config.toml
model = "contrastive image-text model"
crop_scale_min = 1
translate = 0.12
loss = "softmax"
encoder_activation = "hardswish"
text_encoder_width = 192
text_encoder_head_dim = 64
text_encoder_qk_norm = false
init = "torch_default"
optimizer = "adamw"
lr = 0.00099
beta1 = 0.95
eps = 1e-06
batch_size = 256
warmup_steps = 180
Rows from block 6 of the text encoder of a small contrastive image-text model, named by matrix and row number. Rows with one number belong to one neuron. Each number is 500 + 50 x the weight over its row's rms, rounded and kept within 0 to 999. All counts start at 0. Numbers have three digits each.
After each neuron's rows are labels from the 100 texts, of 14848, where the neuron reaches its highest value: "fires on" is the input token at the peak. Only what is clearly more common there than usual is listed. The data: patchworks of several textures. In brackets: how many of the 100, against the usual share in percent.
# fc1: MLP up (text_encoder.blocks.6.mlp.fc1.weight, 768x192), inputs 96-191
# fc2: MLP down (text_encoder.blocks.6.mlp.fc2.weight, 192x768, transposed), outputs 96-191

fc1.457:523482499539510580573441478508457550591524471480477503555530524550491550446492452488458504533480484552574494537419557534421555538572408413420565572537493471521543492440494471451521485518455423421488488517448537468425528559468495470455462469574539455536453430454416416609577507548511423501
fc2.457:482594456496460426567485525627421479408516452525425516506507410570463471500551501535523502448488496545458493486578425521488495557589528553466535440469512449605527553529635489489501545501456375450503504537386439485560498459471418580492513495512542506505475542517527507507574483546560615461
fires on: "rings" (51 vs 1.1); "<end>" (49 vs 10)

fc1.610:547533495537456523452540495510446561479521460503543514527430449507477423543458502550443593585495469443492438548541539553515473516523467414550470399412489533501426467424540468469515468535434465475518562480491458531515548503385446546542447429545538538478520610481458385592398439558538511504
fc2.610:512448595426517456563426481544454496422367437480499484486520539544428520517477473472442506441477511522449515598464629582494508528505591496560545559508507507528502459472529431468562558391532442487497496569489576427561465490516472467442573456474602562553593520433511479497468522583541520476
fires on: "crosshatched" (100 vs 1.1)

fc1.684:508419520605569552473535517537505573586471441518500425445508550457472539448455470390467463559519594518387553513511520439492503549500532544459497526507443462477539521396439428525433508477442575529470523447457558463462560462401488558489537465491489454563443505473419497493410484514492459528
fc2.684:385462501511346455520487458442481491495525498565505485477445538468460483439511543388593604511411544559494486503524428468413456472580499524484480439472526446536498545476520569474426602483383517472462475537393492501507480553383480539530570447464410558571455491416486460475527538496503564534
fires on: "wavy" (100 vs 1.1)

fc1.597:478492533579494635462513571581486445582535514400570404428415532544440438531581389548479567562567483540501424589513478518479503526497536478510518483489515457454553500470429516384497481450495523523517478564506514495509447532416495423419481522505387393471533529453500499436471444474429440506
fc2.597:446426471476536514480539502447444530519490505469439587483496485610549471543428493467582440500471597486503558442520560468492450463479531557507474479446501364486554477473617431495579517481473515548536547458508514514587537610504483537493560454536499540444483514500498476433521582502615554540
fires on: "diamond" (63 vs 1.1); "rings" (37 vs 1.1)

fc1.717:557529525601475587511418450511489564459561457453473418466552523485545521476563548439540550487494558490537438553467558415425531427509475555546488475531418491541439470501492464523553542547411523413488556497414502458416545452538523456520420443592527487474447455422427504535439491452435536429
fc2.717:513448447455464420496551480458491457497495475515446579486389418561480533485431475480458483518484515493460675497517565530461469537555448530534526485469526500430465500415596543555539493529492575563503560433516467498626624584450472478493534540468562457553618487550555516499525519537580566534
fires on: "<end>" (100 vs 10)

fc1.79:513472539533482478492376486493580473490451549533435437476564548573519460543454411495467527508431501542521436573504479552462573454463504498529517503423411442588466515481475434508531473477405527484453432431469464407445427506425525533477460405454529518592465503512506525590458446491488451415
fc2.79:496482502436463455493465429512490452482528549513538511516480581484572471480540577406549502552428549419475519477470573457497477485496426466515443441470470421489480496492492397503442524490496476501423528429612513504608489563498529538579538542494538487372475356532595538449486592506631500510
fires on: "wavy" (100 vs 1.1)

fc1.622:489495565570496466559509444481470481500552508542538538551437499516411488519457370441496569528540495493512557458420538432493435450505513514488447459506429470560482439470468531392521427520547479499426451485438565567517397529515542413422561417498547415488527502466485405577537431480432526525
fc2.622:496464487574471478424484498529457501504434467520505515518547531481473557456512473557521506627529418473510496568367424419518536523529539531430489489567473497560459505485490460421483454526398458456499455478428473516522484446450507585480493463509574567469512404457530562471480476426531586600
fires on: "plaid" (100 vs 1.1)

fc1.652:505509498488587617577452556568535420502516477510436418483551480417509500473524556515515534452526575508542523549525452403464389447550446470401424499461445540538427480530433446505529521532498532575553534578475549537514559518533531494405542506475527534423505575548501477572461511446450500557
fc2.652:502544465526472474496493473552456556444520481557541509566527530487513580540541626440507540528476557458431599529581506474578595534557526511456484530546501415549461446480465443503498388440556543469478504449441484431542458461557440564646443569455507397505527448483515539466443562443490490558
fires on: "rays" (100 vs 1.1)

fc1.547:453435465649533634467469549429585505601539550439532469420499513539497472495475444438509495536550465527458483520486494367480468415507485440450537585492434495419567538543558510411488536465511477519529491536494503569570457594413488459467491451500535485419497514510485549556460400457487413435
fc2.547:473439477494524629474568559368557487550434496495504559463423487508539493544471496523471518494522508483502558556494517448494540576383554550517507521497531554408474556467511543517534521518480542572449580461503546511536663553511462473458480455487488478480544515489485474543539490450441457497
fires on: "diamond" (100 vs 1.1)

fc1.502:478567494478531461536448483470526490607515446382480416496544493479460544464566407537558501500442565551501450451550535417410433418491457466445466559476520474520520473460437542522436581547411452504482491413485447514449485539463520537428387550561528479538560549530534410457530459516466510430
fc2.502:473494498481480584489569441477455411450522477534465569525495487486430475506486446610469412583553362531553484441451448568496431390509437438513484523498475586421581484499525553515524451459493427563582613439460495461457548488515516399491530470570520550444545535445489410483490392396506481429
fires on: "cracked" (100 vs 1.1)

fc1.192:596530493464622573510513535481580533547554472441406446547477442469398455496472542513478575547459476535587432590456543532428458450547520543412497452455423523513469546425502412502408537467462505537518503460538462485500474561490471457461471467567413471454488546519507461616416451545561466463
fc2.192:472497421480452470496453499474403525490547529472417431525497452595535540485396433437537427629416484493460505475497497438533478543455518549570430481462524464440524474425493555430510506494400464437559509411511553453519567565464498482425562512452548455492578435540481550506513456521574594520
fires on: "rings" (61 vs 1.1); "furry" (39 vs 1.1)

fc1.738:448573493516422597573490493522573537560533472485472502582488517467411454541478449487495531535459524531505546550429587433433453539433405520521421551524531439596559478451488445475461429474552479555532499464485494536524423483432532572440517576482432519483493487468450447476479503532401411530
fc2.738:510466431502469517486469536537478527459508511466542473489418493497591536487427493449512479527460540395434555470484511492608492475463528505522508548525514487482479558515465426455635502600492539459472557449501536512540429581563446484549498499394492454415476471486584536433498620490597484498
fires on: "rays" (95 vs 1.1)

fc1.501:520555559564466587512508518477572510505429560501483542501520464557442491463509509484488558585554486515519485460533493454483393521569529557532412505465410500500461418501523518448508531538522493428429435537431478521530439533556466557540522464581544411448562467531517427491441453567423474504
fc2.501:523572431503435570546477557488416418464571542475471465439422497496555513509555490543497433454463600513510533461563507487556485658430511510563476542491510497426546520446542550434548513537435539513499488399648425505459427517587577427589471496496482437469415375525507538520542507540584502502
fires on: "patches" (100 vs 10)

fc1.603:556506501537477569489532520515494553513517525431471437447442507562397476533550439479451518573459583472498506560460477513476531431488535400495441448476499509521424407506490450486414442529486439550475430515482544410471452472441524510432532538497469486515478474475398509532546524495459521428
fc2.603:434504434546482513428443487508466478443465421510452494501495555576485565513484476530449486529573360440489553551440465462547450451538532506513455554525488514508528557582544509465566515550410413456555534510521521489563396592497421559438469524472586505551445523491580617445458435475656556543
fires on: "plaid" (53 vs 1.1); "honeycomb" (37 vs 1.1); "triangles" (10 vs 1.1)

fc1.118:430405523581500482477568455593472576507525591486534490613457550466432574439553380445479520564475415490504488504481491487471539429537475532468480493530476562516458401443401436402485464447480476407405426572390510512446496468504551469436484479495562452559513500516552453502472500474477592506
fc2.118:493469484583459485422498510513465521512453482499494512522518523474469540438506475543518514624519416494498505554345432425507532521527546514423482485564438476570457507478478464420456434537394452444510459481427489521505476438468484568492495452507563555497523384468527580484477442438521587602
fires on: "plaid" (100 vs 1.1)

fc1.642:435538490551446540495471506519504464535516538475511542476549551601598550424484484530487561477555427533583475441376569497458455497529425478551520563528496529553484534385513422516514441423514554531491504532420532536400465433521565493467532558441447468435413519503505519540481529526443456501
fc2.642:511608426572473493480540515598494392415532490513432555474456582529505439468532490505492549564465495451516492447533504462462427449510513520384546471438493503577521482499562514566508494506524468437474462433626525534582439597490520486554480478557591586536480374576500495440587501487601490473
fires on: "wavy" (100 vs 1.1)

fc1.199:512533505499517557512447509508508559526568535505544453543441540422434581504506427391424454601449543480579535507423516517482461504540521473487411479511489524540442487440491458383442525395524485502389503401461502456425548555503508534444565533537477389458413567507441531488471401552550526508
fc2.199:560497449529511424439443471412389370398470460546530530480501453554383467543592588578549471511461484416536521437403487502523555447573504519448402498544467521544485545558488468522535500509507427519521490475590389546554384536577468563540485477483485479519572477470528487510434546475588514552
fires on: "crosshatched" (100 vs 1.1)

fc1.286:426470514449477539485476576553472533538449446404441405506427494585541488518477451432553471580436576520525451567484479477434447474429468421440544502485467466446546538479436579385448533573500492442531536419455474491540539447417530483517579428491488502510464486441433573570472425518424444592
fc2.286:524474497528450501484504539437437473378414498470517457505440484552469433584498511516476593465559472464539579543551533491430467487563584502429452489511517549453447582433558472573525541414466449633446595482495526387607507536481424589498518485524492492577542552527556494482465556535503595451
fires on: "diamond" (100 vs 1.1)

fc1.137:517602560504522485465522598461512457540515592532486526532538482515444455550564495505484485529583482425533536502493486497462454458559542498552442563484476472507550386480457497401532415430423535469528408561525503553511444494442444473481510462496512476591422540490391456484472428478496420503
fc2.137:476478388497445448415425552454472513512547481505423517533538507556557553537453456486547463556490488522450474569495477471558471516529461551461519463525566467522549468464555379548396591555537483432572457459431512501505473485492518540449509551487584526558496407481588544443522512479576555584
fires on: "plaid" (100 vs 1.1)

fc1.208:566542516483467553569588557482460414508446482434494506415413451436474477539525522519464476558610532568536462459494487493555453505542562553547467497479495538606518435390575492513554415503468448543506468547520438482407470464518477479452540405584443438530495558483434479543487451515533565456
fc2.208:509482524465458510517530498487444304462474489466489477430464485487469499528567508546477486497509495542515476498508494521471469513521504504535521507471491511541512472456526495514514484369487208533518492562501510464483517477510473463452525432522459503602523535494476450514497445538486571483
fires on: "<end>" (100 vs 10)

fc1.609:569481614483466575512462528461532464559531483472504539479552555546546559515519456522531472601508481522447435422523488464447452454527449412473479485505436510484490512477426392460460482516551444490522390397421433493461506552421476491501495515456486412455495517444404405546454370512453529404
fc2.609:562537483573412417494471501453529539491486428532549476471394497508500413469511506528623524527450537461485498465500551408470581448486580569443471539486458509534432576517608590575548518510427470440482516556551508509550569477503410570434444572498479473501510435618497550453560438492537504529
fires on: "rings" (100 vs 1.1)

fc1.500:442494560577498575469507585463574508561445441425504470436565453560518522556467469515474475489495532519522393557372474466473468489433468482473554604473532537417474554433488428461466559525489521524476487544468501523554490478397484487481399496491501530484473492542420488574537401515486423429
fc2.500:449434484506514626466551561371558490553426501493497552467446494506541509545473491516466501489525515490498569557495525443510541572386559553530503523510533555403470573468500551516543515509475555572447575453512543512531657553504471480467479464495491486462535511485494485537535494445438476502
fires on: "diamond" (100 vs 1.1)

fc1.169:417413581566525600574426546471552470499493531502498467462553476539497568425435426455530459510489479427463567566515463416440398467532517513439551514426462537534456543399420461495571443472478521560516474470524546530449563545439509515499459433561484421506494468488428463507445525548484462441
fc2.169:394477497518361465512519426424471502480528492581503475482465568459470485472523544383598599518396563579496512494530443443382451446543507527501479454479510427519507557430525542480396575471388533487453477531423507470527493536407474559542556456491438531563456471410456462482533527500541547546
fires on: "wavy" (100 vs 1.1)

fc1.591:476436584430541455588467506543549550502516482535494430567455508580420540527506468503494458550439456445567481450435552441486528577577469474557494522537465451568500517440564391439454534512454463512544498512564541490460444514389465519395416465574512430449464492439417547496453478564391456421
fc2.591:577527476555453450444357465510537499524483455466515374480526602519554505538538499506500462472532460405468581472460489554520514378512517444519568481532559563504521517540513506512521460547511434447519479509585509600551520500502444550487492508413517409551541465512523514468396493553574495606
fires on: "dotted" (100 vs 1.1)

fc1.307:508448478495451499447485546524554490508539499479562512422518463483494520509544523529495459554485574479578454573398598501548420542541531479494438535438437502451474455409495428475544541477425544497563518513467468430490502512420593481440441426432479519478507452530441446582434464482513484497
fc2.307:556411473464421554404495498379517546507549552463504529535536435526608557515528459428488526546450508508548534465522502477522423552558388521466440504455460440541493508448512454561493567450476474553529498493398487438611539493398474506538442536478489540510479563537581459413446531450480572554
fires on: "crosshatched" (100 vs 1.1)

fc1.50:538483490552574599578466462506623468447533541401521441582554490481509434430483460538472477485551492494442563421439559443463548452562551479466447472433558426510506588543478485407439573438560464557477473545489470572522454550454515528404594448447428415464525557558431451547493440521486436485
fc2.50:477537481442457565639490578468587506516593547467545474433572470559576547405525532434515457461518608448510434436519564459555645556417535488476505425542486447592482523485494546496492531487493486541461459492403561477524498460533477556498493521400467477486545515433520471522493526485487477513
fires on: "rays" (100 vs 1.1)

fc1.357:532568617457469495473492459515507525550508493517566409554454549439495439425411496506545551459485495490548582568530480423499488495459437491504552499529499436501462448529488412461454463440421517573457518452456438550454495465440469483429508460531409433561513516493461512632428490533530476421
fc2.357:522598549556507541556496561527566601531479474483563447449495470523514453549479543505611489491399517529508490427472528462421491361476481526447530517508474523504478559454539604480528562538461497506518517531498464523530518492488523625492485575533499539349493600542387474496485468537560421489
fires on: "rings" (100 vs 1.1)

fc1.133:568505542436519521585556579520460416460447458423456452414422445487460443548535531532459491529568510579551419458492426506520452545494546522544522527460527517545544491430569456513564422469428428557548492578562482466415458443527505437443542421574438433520498523472459479549528442562565556468
fc2.133:506480525471463508513534495480436308463471483459481478437465486484470494536579512548478490496510499545517480493512492519470474516517505506534520507474489509540520474460528495516518488365494206534514486553518515472479518477513480467455523437518462500598526534494473449513493444531481567482
fires on: "<end>" (100 vs 10)

fc1.649:482514586549511469506543551492494485544539507414466452448446498446498455513543551397541443428421565506534534580377455465552425467561469542498448482422447529505488473502420440436542406484470477463552515446527465519470402521422520432518413524502437493549522464581444534528499388466462417465
fc2.649:582515433580405539465441474467562510535501430564485493497434580532594501577577533443582523562413493446507487539651475417487423570484480546417475557362561425504477464489540483585530541460535574514406508414468442502535513542437501549617514558438550472463464496578586488363501485460518557528
fires on: "dotted" (100 vs 1.1)

fc1.130:542504577503513604598542554514451430467474438431466494431435481459439448532538512552424476575558507581515430430473445460532450550515525554576475479444522491577568443394507507493556408492464447552543517559518467471448437437527447438460580443574426451541480530488475500557482397516559574442
fc2.130:498483532472464513516526494496449291467472483461485477427463481486465499532568504550482486497503497540523476492507500525472467522521507503536515509478491506543510469451525497510513483377480218535512484560512503468482512486510474465454525434527463498592516532492475452510489443531487578484
fires on: "<end>" (100 vs 10)

fc1.30:565437588514459565518428581571483555510439453492418467546490512577526557499506401457501524495517472547452448584468553377450510539503385540526431520451509505493517431433465401467482436543436465432448427482472491572462475553473422471447472535526502414558493552493470478529444480524540450481
fc2.30:517555523590545529582489499642582636537495517495504489518483524532506495500479469453483472497517466471453540498540481513576497516497474479472557518495523484498506431508414523456552401634509683440519500460488446482493454493495541460511485536510509480402444519527489491486473527494623411519
fires on: "patches" (100 vs 10)

fc1.596:390484549571520447490623515651444542562517591515496512620518533522503521463571383437480484599493427532472456514456426464430520416500502535443463510529436521494434413450470458408439434450433484449430411518454447528493452447521527485426500442518538507536524552463501447487451492447457538485
fc2.596:502459483579457479415498510503454530512447478498495506524522522472457539435513473541516530616525407489498502557344439423504528529533545510429476487578441483574458501470472462423456446533399445450504464491428493521513483438462485567491493457505562561507529394465536570471481452439517580595
fires on: "plaid" (100 vs 1.1)

fc1.380:552502590568549535517493574473542541550452520484441456571465434586570573424561428536424597541475507482540477447453609470462430544527446427470450592456573523548557498495526411482435464467407482426479529417507452467462519428545479510538503454450539526514497568572451477575437470415481513433
fc2.380:475527487435475436531480481563470554389450478528516461465439448534504440560551510497595479498354577467490517521598538531468556450529507504418528478583481455516484559597536565570535623395476498549469494518599523499618559403493465501478424557456512460393559489528518441491511560476481546550
fires on: "rings" (59 vs 1.1); "plaid" (41 vs 1.1)

fc1.572:572441474500407574541448536478503513564558580519490473537549599466453514451537443450421497559576432501463463468520452481488493574525467420425530407510567607566505424409501427507462461525434456427506437408535434583501451453455526451455444485504540455636473552465490432558474439469385491494
fc2.572:478538464564438479488469515423481480513521488620506505540515547526536469584483568513599558560527527473577434519518421448547551365456465565509444553521575549420469529543560476539542503466574486483512540418541438548455480495541430562595507483424425472548462434456591433476431555501454483495
fires on: "plaid" (100 vs 1.1)

fc1.64:471539451568416604442536587511486522538550481435542460581526430495484496519550480537518532459451444518460467515514534545464492503409452476541499492411460574494449566456498520481496435539480452432533410460490528499392521511424524396558580489512443435523402555424498481474525486567504422446
fc2.64:512542516520384541552477505464507485402560545453569470506515456426484512441517509553507670489499494521543514547479474529468476453472432395538448459532505592482465573547446531542465559519488468466483524489483555435509549499434546382506499544440504502549491487479559489521413484597549480400
fires on: "furry" (100 vs 1.1)

fc1.342:485431541558484567537516525543523535612578467498469521453525464439413544584576444488496486528528567523540576558430483436560528519467504468431530506409437509487469444414521439454407437527576430475494501427425469522534576538478586531436495463511465419539438451570457502522567541578482382435
fc2.342:515585464577410518560453486580521510466512493567586488483504506528523446537447491487522489508482451500440505493578398500556517467483461526509475547547563540486486550533486519472537449597495621425501535444526435436495464484532529512558466550456562409393501463531495487485497511500670462486
fires on: "patches" (100 vs 10)

fc1.113:491539504487553515439454578485535525493470517519539441526493519461500465469472423520481536580562415517489529517472436401448456560511540490408547528537512458574486445430410504426551508544434477506489384525566536480410391553438492556579473465499450509536492542576441448589471442571447542440
fc2.113:541613534564505532559535503542575580519467512432497415465485472543451474549538466486535527468463498521522554447466585473442484401518537498392540547470465480466469557462508543447540541490499477492483531554508454494564496511465462610429490552521510510495497631554386526539484420520588461507
fires on: "rings" (100 vs 1.1)

fc1.27:569482469573472484481458476536539440600466511495442528510453501566524532533483461495443536506418564442461426465534489512471549547467543523408410560459551457454434489521419511551524481521502565468414371532505533544476552543431424529466450473486432438434507592433507519482491426499502483445
fc2.27:515387472472502450565475501442541437512456451515544460492561554495522511538525580360504450440510545486437557503578537548455622490421527567502531553523495501442530477461520494444499575480464449504521509454553547476549480549609513501544548511479485496470548428484459479507491496483506599558
fires on: "rays" (100 vs 1.1)

fc1.508:512464531465451569572466508556543534447552476421460499522574484571550469411446513491453550533548519470511510484489515509438458370437484431399556486414548404590484529472525493438441526568483520542412545425504545463543451471523547513524545431424458456548453532551508416465536493511549438475
fc2.508:467543505453441567627474588458591492519576562453551466434575478551583560418527529425507454436507592455498426450506576462559622543415533478488524419551494457595479508482500541493492544462500479546453466500423555478540480449547476549477491509396465474476545507437508491519501523494484460498
fires on: "rays" (100 vs 1.1)

fc1.35:466497495568486579451426569515504473589432476504580462428479449429565573490550431468503453540524465467506509435425547496428468473471468438447464479434436562484451546481476472508582550473577515378497483427447530492424471494421424629515478480441462370393533462502483477619478429454437444538
fc2.35:594496485508468407427378466540543516484480478479519378443551608518531488564549512482466493493512485357530542472425506513513508474484520450494555487516511538510513492568552498538490509533532390420572483517601516628537475502505445488527475525437549443599526456541502577479383537534531497619
fires on: "dotted" (100 vs 1.1)

fc1.3:584407483489461558476514473478523525502523481500458510559457436610429475521470434525487529491456496568574478496563438526429435540442464501513531426560445502483509543509414516433500504481503487576518459464438430597543533482441589486431413489547509362521529561533469393613408377511486461542
fc2.3:467507516552531555423520494488513443496528510525447461556569525586483512549447451597499515568515403529575504499525449514464388358465439457524463529590574543456522496484472559513527484532507459535596571516456480479444543488485515440487467465617530502586495544459415407507478383452470388474
fires on: "cracked" (100 vs 1.1)

fc1.59:574418593521533569486483530542525459542464489519513542511427565587487569478471471549548526628470508548529461543412499419502501480582413421493453523434458496591426512441412406475506468540448558570573524415531464427511584545493487522403504520496522496535421536491439557528477420506419472510
fc2.59:513527459425510441406527488476479466485510560483521508570431383524529440509516532480515556509433594448509572468529541500494496553619511467409487478531550437517444614574501539563512563470482570601463559534516492541596575505386487518536496512490426444521571597552481487546493562480493507484
fires on: "crosshatched" (100 vs 1.1)

fc1.108:574552434489521511581546516556580537520521584399466530509519554414496542537580520493452597506457435505531436580486527506532512563578507554487485451497486579479464496548556557509482528467441473475458474525542555560509417450401456467475529472582515512433406503528532538488486493435482535508
fc2.108:443421473514404537569420530405408570513431392505557425512466544530436556488394501504483581516548548419335638450458447572540583431537548528535543563565526599426538517528483488402496477603493451487522599438539495497461443562511521564526489542445581436448579472579566528442439550543506503560
fires on: "crosshatched" (90 vs 1.1); "triangles" (10 vs 1.1)

fc1.18:561489498581523534578560501567564468569469578471485516461591469541447534565426568439561514502482558485565422586429563472448491553444487441422542566462390563444444478443449454462441421456434479580494542440474556530506559472458454519418424550593524451541514477538489427434590396444472495412
fc2.18:447450432475512577487526509386530473592395412558462535504485574521576447500571487465466475492526515515501563594490414482449565545481522606548539535495531588468459542499443506537518477558425555553472542481516512529542509610584506571504466490517493492497543540416482540538530494401522494495
fires on: "diamond" (100 vs 1.1)

fc1.311:554459531467470633433553491459480511560551544466476517439484491464535530508483495454454508636425474548526488516482593435532477516474469518410484508416421451601455531516449436475524577402429462529586442523412487470543502522433539479413446481450442498515436603548505438515493537454482514530
fc2.311:552422485480404544400511498379514543509551561499503538528524429526603543527518467431487510557432502530554510478521512466520426529541386521457409522463466436547472518464493467554530570453466477572531502498431481443627520493403491509523431523488476525512481561556607435408465525483483558559
fires on: "crosshatched" (100 vs 1.1)

fc1.545:493458492543431597450553602467531475502571489471498489441572518541514490499425439504428465513510512409583435477451542412465402494465457531525473556516485563396503481478555526468499453469434450439416549485452488480456603527403435484419531508532566457433528581465410574500461421455406551527
fc2.545:452447481514559620463597563387557476563441487480471569467449498513531503549479482485482509502508503482496543542487523447478536590385559556544516528505505560415473580478498534514559496504469519548437579453515561535535658556520495487462484464484508444484536531507495474525557482457440457510
fires on: "diamond" (100 vs 1.1)

fc1.240:554479447537501547464504586505586444504572505493509460498546565547464464431486402539487530589461446518470437502438492435574424442582423514390523447489542456472456425469426466485539528460505477519416415565487520453453467461478564506483425554505492483518397556457481472580458456581385473411
fc2.240:494582454505511516609500505459527466484539515498464453434480445506409499548493515571495452496369506571527481427431491543478527474444501529433472467533523419552466530396550589517517565458471389568513575493477507505484545454458421516411536535487479460431540532637462452485471520557608535505
fires on: "rings" (100 vs 1.1)

fc1.44:532500571531566494578439563588529558471434501486526450498495418572564554543556556434549560503501466557448555493489525432465462469577481449563555535508539555477497415419521569523471476491559467553468502505518444434515504490467445596408459506519504517516557570433517463490479421511477505505
fc2.44:481501403503402539491596447437521476427531483517482463468501523484489486481434455499431491461488510421487629415560525612502497549465501401532540406523433611478540550576471574410447484513487527500543577482460465538427590548493553342584505487492493589473489481435530570479480550524429449498
fires on: "rays" (100 vs 1.1)

fc1.454:573518521446566536525559554557496580564572442476423564430476561497513424496480513421504469622503444542437469557506492471475449467488540540486419502483455565576468383526475486419459584542539543455450410464548485501426458511432456500473468445455431412527439544539502514491447514585487423561
fc2.454:482477424488439471457449474422519424526455552574533469536562507502544624564489496561474540488501482458505589520578551518525509528530499487524500528560469441441533570458478577532537549455541477503490574487558534449501563578540607415505522473429483593513547548512545420485585511625501518463
fires on: "dotted" (81 vs 1.1); "marbled" (14 vs 1.1)

fc1.531:453454522472475514452504457470473519528589535482478487448462566461513456478518558487515516485452376423588501511427513529504580558427573576544430494463539539550548456432441386400473558568502512550534532467446531575450450516496557449445521459548463527527430518561416489562538448473453454521
fc2.531:568460518521370555491471507410526494417540510514545471505414482511506497452485471514510612492576457423507574542545479503468455420515476470491465458538489559446502579439482489537516607490456388460426600513483536431551594533446477482501470532445581462599524552519564490431479468570473565544
fires on: "furry" (100 vs 1.1)

fc1.589:459488456491468482525569482561468464607460503538588469549573561561439448507479408423453477583450536434508524539550544427516562518543527469498527469539548487494525571476536561460553534574568495428510423532431551434418472427419499507433476431534422468413544577548449552499447389517425513531
fc2.589:488529413445432405488441430542457438423485438483523532524499444489505515531596450539465467471438413522513544533478390539535415462532492536409516482446536461502437504524617421528505577443478456515578505481470530464569414554488544481520519489536558475547543491512499445461444547495602645489
fires on: "wavy" (60 vs 1.1); "<end>" (26 vs 10); "grid" (12 vs 1.1)

fc1.488:523497602507441532543536528481501524448436578512438564569496520570434521526500412486530579551547569465561504514438550506444491452478518431458466423425446511578528423385423446438450421494465454501448531482578405558564537455403476428560465520586496415547510499541423533537471460438415409542
fc2.488:474486493429483491535548531528441545383509492458525540437515422455507512458535539475506509407403526483501462464545470558495539451534460533451546445514538522506472531614576464478451552438502457487539495545462516445634379557553511563586518518458541576466578461494566521477548597534578561502
fires on: "plaid" (93 vs 1.1); "plain" (7 vs 1.1)

fc1.408:566441479538450561484523489448469580567475558529526556486521433529435540519581398455448560555547447577570507482578581387433560416499559429474571452430428510531487431453538506446554505479397445563466550468550479466439545541466502507519502461437458487517460463591418506430411483465502487417
fc2.408:551542463578513495528505473578527546510472501514497482504521548544528492481506483429504438509476493446429560485577453464611476513489433475454508530496536498485514510473427506489544431569548625474519562458575486459548494491434489492616445521518474508325427476553526486497471531465628421518
fires on: "patches" (100 vs 10)

fc1.449:587558567510483489512466476487550524483592579532474467488523450535394475564487426424406525555544443486523460442352468479432501491523536481487561567362549534480471499533475549415463492480487465556420449539454570465459503432520579549521492554507477474537495571484438552526393477467476560554
fc2.449:559488438549449504529635530457560439447433498528466501542449429456539526500527499489522534446439461520487588452547444438469474426442485511514507565545476571526579484529575516536558483553501533471546567531510537464533516594514547418533453476534523517343506471618582362514587512504602458427
fires on: "cracked" (99 vs 1.1)

fc1.452:493439432455561576496442465525459517556569430443480428519496486591404548441482509450496460511499405426442569501505516565487556522482465526462498425403472446589461510500497573548497398462471413553528402443534439449482556531443535553527566407558553527498442514543485442594447443484436500537
fc2.452:561462541494377629452513492519557531482455549465519476520482465515619487536558517443494517484413513551515522455491531421429409488537474456453400520487489513469437561455511492533490543478463515569511585550508476415520514480422538481570434549416518479440487519513525500350479451505601539574
fires on: "crosshatched" (100 vs 1.1)

fc1.154:514475518486522465447469580525531496561553491513562483472495474529518443453457500417580606533529549516469594515429472547529452435517553513495501441488469477569550511462460508524536457413427562435521461430422501518436545536521421537557557422449528488431550547431524451594549420514430406527
fc2.154:467458483559409592519628454426554486475534508501483498547535573479549458521546531439495508526542463454552458454546509498476480523523448433480450452403509498553497399429554484527498494528563518459442550486396523549535519507472433518459483530453512449635440510508534479427477526536441499509
fires on: "diamond" (100 vs 1.1)

fc1.316:564562502567461490533569557478489508565522543482526531522472470541469543399434407529466474512526513520525504479427550447512506553502465542466525579417399546567419426396437511492467516453466476523538501486512474544403445546441516603514489537477521451398515444454532426551424391491478412505
fc2.316:583505462506527419343428445597541494521492497485486431493547543493538521547521516509442499534470479372541514509507483565475492436562436414473534457586552520518498506575495518540467528537545412436550461513529457664543446494527480468539449493483549444620501484475500579539430540547534525630
fires on: "dotted" (100 vs 1.1)